python train.py --image_size=40 --encoder_qk_norm=false --encoder_depths=[4, 8, 4] --encoder_widths=[64, 128, 256] --fusion_encoder_layers=7 --fusion_encoder_norm="layernorm" --fusion_encoder_head_dim=64 --fusion_encoder_parallel_block=false
Rows from block 3 of the image encoder of a small model that answers yes/no questions on an image's attributes, named by matrix and row number. Rows with one number within an expert belong to one neuron, the router's apart. Each number is 500 + 50 x the weight over its row's rms, rounded and kept within 0 to 999. All counts start at 0. Numbers have three digits each.
After each expert's rows are labels from the 100 images, of 14976, where the router gives the expert most weight on average: "patch colour" is the nearest of a few named colours to the mean colour under the peak. Only what is clearly more common there than usual is listed. The data: dead-leaves pictures: piles of overlapping shapes.
# router: slot weights (encoder.blocks.3.mlp.router.weight, 16x64, trained with AdamW), inputs 0-63
# up: expert up (encoder.blocks.3.mlp.up, 8x16x64), inputs 0-63
# down: expert down (encoder.blocks.3.mlp.down, 8x64x16, transposed), outputs 0-63

# expert 4
router.8:516516467598403458452514472550483580393486529467523469449580505520518438430520574470473483405489524500480547572559548480548556458469474487423484377540598514525445464434521558517436486523516488
router.9:491514451584418499458503476551458560398477523486507495456576492538530425456515580489464523384496521512489567556561540482570575443476464498434488368559588489537457510427528562512451462530529503
up.10:499462377527551527470580493451578528408427497577535502457469512421563527473587533495517449410510516459560455531607477451545435393473547442502522490510467536517504534482510554586510491526438520
down.10:504426474468419530517418508437456467476512516384474471489493471513439433541492431521546517552554468474449576446411523536492619615563508541502464505493499426420458448410499526419478494529516522
up.11:474456450476480426447553614515532536493570431397531570551569522466391435515476496542488491476443560466499468474442564565519590428444463490475417500463533515493452534467552465485548474452430439
down.11:441424461507504524572442454479535502513438544545518398472429477522553561400566427462593488511495388506511517505484519404469488525534512469469607496485460433478561473486456539428427574459544518
up.12:504486549467394454479520465634501573560484465465351503515502494559545491480507477543521488541537456521424466497490527475551472550534440522429523574456445506421494409489493536457470615454513430
down.12:512517433558590574520549533405510504454528437504615497574475453524533499515500564473475530458490581443612485537509490524457471459461491476520535455557409478574438620490531478589490428480513528
up.13:525525569540480504640497489541462582487480529446523384507518575599453423498438552502456475537459510542473507443458439452497480456463476573452538466469614507474464506494443598534537577548502512
down.13:522505440475473429451459527476616450453560512533548601528456494426526553517576479506634459509456507505510460550545614583494517459459469423557550511535448474540533513422522447506577470501463469
patch colour: pink; white

# expert 7
router.14:474438457469492445596445479396581582478468513516515489410468508484517435490545543511516511469508511544528511521519544465575539526534516581432574433502584520593472514407379495466530530573431513
router.15:487442454459489421590460474400564581469473523500506498400476503493531414486516549498518513442532515553531517537537544477559531520553525583426582427503577539603481537412407495484521521572465520
up.10:540439487569428557489462438498579526420499540498506524483554489496458393562530430514484520489517422537621523555472457569473444538485517534486474452591579422582492423500436506575475466518540553
down.10:516557450448538474462437499525438473535481449570487470471474465513484624506408543501627421480440566493423504393567520421535423508478499540467493533391467566500508527519548475424511493526488475
up.11:546449503419502543428474571445585498480579578471506518566478495378379524516503548420535490547537591510378501451502509509468509478481513507485460545586475498565543507533446474454466563451540473
down.11:504423572520506496494461503561464433487494457525474438530527501587443479415504457576483451419536484537554567444485435496468435545574471452530497512406409437414531492573597442463560453507496443
up.12:509546446468397534429523603508583576493598501466536557559531430480416470452534540447514573521424512572573474466448581482480530479490479461472549542532504536551511515501529525488625495535424495
down.12:496454522602548524529484418486454452478468541521509435507495573511503559462550480581467442430554485436426590518611450515559471542511550462548450521490486535443399482530543518472392456438574468
up.13:502512459522556504431484407494482367489512603554438617471499501507442460410532486508505545456553459562453636481522497450465539591520508551529463502505526520488589537567517566543459494501486514
down.13:534482529482379523515459542565531594448473384482491449492514431456582597565459517494499427587449524436469408480498422552504498467433504476480496478489482516461387451460527479543542532463553483
patch colour: black

# expert 3
router.6:534563470487565561508549590489476402542465548490467565549482506475471476529571393538557556498512493586533422463459501525509472441499514468625473520445435548470484573526544453431598482477547569
router.7:481550484459571530527536567502475394614446498465472560530467517455481488533545372570546551508509486549520425460438484538496497451471537471608468550466441528460520563502493439428616485459504558
up.5:537472444513454531460556414561579543566436559524466549486566476419438544483442502490515562567560380500544525472463541517445542628462491484516491551580485529448522514419501493551515530542574553
down.5:494595516530620549513511456404490504507583556519507518545476494523523456536468426518407493518509584526493426526531446534525572398497421625487524456441462492443455575533506496478515409512458494
up.6:441480578489489487537538463485560469500538618489483424492549504493507590455488523375512570520473631540508504515415536469485539545582510470453442414513484471515471445443409538472469598514515528
down.6:457513413551534481425474531553501488408485345498533484467466464514491500466420619557464461541475523585470444558590467487534442545553489496471457502479418502474505537581551490560544430488502456
up.7:407530468556530473524605475490599519479545502570508463513517476478584465536430517450553464536603510443508526481539599519548500488469562544463523565511389422473531531468469565489403537434484435
down.7:607473512463447473517477568534503498514523437450460516467445470462471553526585523571369437574456491553484510506533507501495575551455403490532487478538509577543547494561463418585611481549473551
up.8:453545556513522497425507517571510385501469513450428538440393497543455489514564476635483511475508425517495487533402451557518475447479419392509504515521484463480437477549514559523585416478519523
down.8:465501484559444506517423479418544511552469537571578493449577398483487494432497519385553483500434606504467560518558508461532531507536567497488485485520548479536510523424538471529429631542585519
patch colour: orange

# expert 0
router.0:534412544476479488457464524513495456517514508588565591584519448419447594481560526446552465556526556470490440475475526477398573515559526487525445589439443525494591446562534522528462470474466419
router.1:531394527494441455449413473535508533464562511549525546567542435425488553459523590432546461549533598434480463518460577449392590563548488470494464513478510508512522428523534539563447466465488444
up.10:504465575522412435497417527493472478355519548463576500500532533440475456479513496524507483553511507559538545628440583528457507544468452569529493435488580522481531439438481476514452623491487457
down.10:443425474504579529600486517460564443641402494562573535521495514495480541519519432459462475465529418446496544436524445480528518480562455485479442534444459445575485531556477450430531477472439579
up.11:575405512594419524491434479555410586518550491410460481587579532568492437456479599499507519439437390502498538506492528530484551508498457500527506577485507505526494466504510478575549432442442493
down.11:422589525453580540558578538491557473559471495550525462447464483451495556510505433557523476502560569474505481388532444464532434488498547522466467438495506535490552588461441464417434520621467429
up.12:508579467534490544443462448446476462457439496566505609442438524434576469520546498532555517600608538503489583536600420500470484495530553474454413449560591472502509513492502444483465494559513452
down.12:550466618427492422489521582524610507574523438455486478576617505531469582517474490499404556419442532509523472489410506488526524387467514499487493515477561470565475465486544535476545486531508545
up.13:496456511527507468425466518537504499415528466457393456532457531448438477483500437532528506515542565557532526594436565516495448483441405474555530513522561478501427501521544491523663423533594546
down.13:404488499472509506448522581547527470509471570586547530456511402456473560480489500432566455493463445418504501506485492490493461493585594536472495502483497436534501475511499547476349582375464442
patch colour: red

# expert 1
router.2:511363439531527494593457536505541467580395390480494534491524554385479494545501474544444504562506473535505454478441457506501530520463430562510501542570446493563489510542476468486582407536438459
router.3:489528447433558482630540485424542470551403458507480465440398549472570484544463482532502498537515485507534409463561424491526439500515522535472558494465435520528483562496369429440551563503459535
up.10:499532485575510559497448567593488521440575463478474478548509565521471546549527472586495482507445566426533432442471493522530448433475431445563479530574551488440458544541451498533666450456497536
down.10:479446474436504494486464498391507535530493481546531564407534480484503497454527533396487591446532494558522587581514457471465544602585525465447542473429443406502458445502506498495443614525558498
up.11:508544429464512507569432402448432452517419438523494506554454551496553520491441420545518578550542429459625456512503519584403507504421441517499474595550471451436533512528475517488533485502513551
down.11:497451643519526485516579547478506533584511528522577524420448462552530546571546486454467482538483563525425416491478432515472505517636521519471518481398511576576554515428500499479467497464533443
up.12:521529538461548539530440448537518532488594439464494618458472573582511592464532434458550452552499374473473537533502499500494499419506469525539447606483580534583456423532466445465490485510474533
down.12:511493571587440461465548599388475511541439557454530416547523491486512415513488456522428556419533567552497473532470490513541562512586539510470569422504468470408536602498493554537553539520513505
up.13:465511506466480588608520584560584508544560406416582461521497506508480473462500565466481531476439579473451447522516512393548493474399542488492493427444381494499511504529458449499531545486543552
down.13:514544485446538519424482384462453429484466560565461530584547536501485453602452515508497535530530406532623460528532479517502493483481530487563516505575586450560539501574578559518544415487452458
patch colour: green

# expert 6
router.12:494385493497476487577459502456611516471448430494549528472490475449511420579481490535369498484525450526473527521435516419481542601446480577474539510568525467513526479512413462474586486523402483
router.13:387475516492472474613520543454550560506487430444491459481471493523483436523459524502469562485488569551404550409436505526490502529473481588423573454548545536561497551442390522428584536521484486
up.5:440549563504512489601482502596523551531438554471515376477467458574523503583449511452428544517508518500511546382445449526504531502433503495537495459453515527477533490459510441543449580474626571
down.5:490567449537531455504498395467503483475460509521543649524456510488499452574534520489498582538507338431462488577502446508481566462459459514432549530601460530446483540501525413481528461493465512
up.6:505408544586476497495513432389529534524409491528528540475441474446448602542529468485443500552545539496436573596518520528458515484603448556537505502479513535505443403536500485633466505472505488
down.6:537515483490397503466514555570453523535568464530465550485568520521536452481462561527514455513480507512598563395491447491454511531515519493486489474524542435550602598452454579358484543583473444
up.7:501536445535399473418485405503484584528541522494468505548617448522528449479470425518544493563431480503547544483583417579502447589479558513487479477571598469545458556465465499503518543536517420
down.7:414512506505594466585508597540546441513504472506571496459475561471441542560492567477499476439540560529480433413575574393585451468521471587469507497454439487512518429523568489503453471481536564
up.8:495514514518448479451436370620469545480425555500493463515586483496540446537442485546487395482451422590516499502540475532492460579467511528463501468617464472430535475458501506520466585490554571
down.8:399541542470525457590521451450540544552467503519587559483551588511522515561533495465417481585458572471416446401564541510554514535547568486579553530479511583492496493559496468493401488488488542
patch colour: green

# expert 5
router.10:542495469499546520506453407484494496508492520540425560436459550451572534464483456533542423584583453437543503557552427471426453600519475416550503553507517419499485431544482418581482485468426557
router.11:477415524505452512508498489481499534505630537479421490448443543517504501470521575473587423584486579493445499418506401524444498541552455451494536525518547398556403468487502563562471516595496471
up.5:502442603511469420428441497421532521479464495451441473428572538542563492521581529522491579542488563530438516500561533441529559527432500548484466518395461508466494504488445499609490608467553563
down.5:519485414464497488502536540538498515471640485473508538557498482519503599506472550459495465547586563484506479478443575537387483509570613491441560437574554475449445487439541595455534474514461463
up.6:489471526439427456502472373534432569532440453556563532407510488479573495428474412569616454583516497515522560487554501496600543508513482500454494497534517499473487602566455574470469502482515511
down.6:475580566555532552522588473486555563437589543491462522500474495547532518579403560434487516487427592431489520490497567459435591502470414513488499545464558486537479560406514506475573447527565499
up.7:543534414422616492545508495461486427564550482623523609463414493512532508473500418525565524520520403528455455547518482540506519600470449448505445511460449486541548470483533429475441508446469519
down.7:404494540478572456551456507508548552497497509383622466511504477513433454496521538497573510541472614480515447470430543448588467425486478593434512541394491516542436492460514529453441529510531484
up.8:496489516599419439395587457512539492457541546487452419532606536452503481441522442461513454474530485599536577525531534435438490556570534433533554420554577513524533519515461546531468542455502529
down.8:518485519581549502462525531518447541508479448470515560454469476536570598451424574480456557467533552376455522574545593517494549458547519492473351455425497554511426478482554496568501475494473526
patch colour: grey

# expert 2
router.4:484575485463467487493485483500419545442613580441367502484490585634535437461435534563560525421469503495509488500532545529492480475479524460521444470464597556533535493428515487497497535495464593
router.5:476548553431478435477451482498457535441541618528406483474510524601544475451424573479502553416475529521529472511532593411521569507540583540503510449453550599454530447462490516478435519520471561
up.5:471474540508446472436444548545500485474512534419491498491496506463425531451521499426599443489412570498442610492481633555513570435436472449501483513597512580501512516471620459536526521501530500
down.5:492527389490523524503572536487469511599535470574536486455489453581546445503392407643511518517535464529497483530592449448519517549572511456520556481423465485497551475472508580494399527500511516
up.6:495569589546432456590495489501459446556471556493478443548561518551548457461475484547480462512473565512472464461520500460375549501453538456485446501401568463501551560569431483453463631485512570
down.6:451421488483531456435515523524529566413500471422486523513497537421476539454491566424538489481551445458533490507521522508586364547512540535517524375513449487441494450495562551561589479553503395
up.7:443534406494476558476551559548537439503488442474548539576468493412499526492438533517439518517534508485560460507503516523460432375503549483525506519519460511600528632529515495523606390520499584
down.7:542520576478561445552476429504491532519498601533410446469529473515450519498558454491626462501463474498508570534574512524526519480411459583441464506513586607457468422493486451519447580508571458
up.8:430507571435431453555503551548465528549487464410566413549552541624474458490419544466478509544403537495447489479526486585526478420479527506483446460452541466564546523458467536449508477567590478
down.8:489545424503528477476485494440602549449485549558420548449525451403437481461496500523561418470631454492574578519477552460475554537546437482439541493493476521442507475449470515522528563390435490
patch colour: black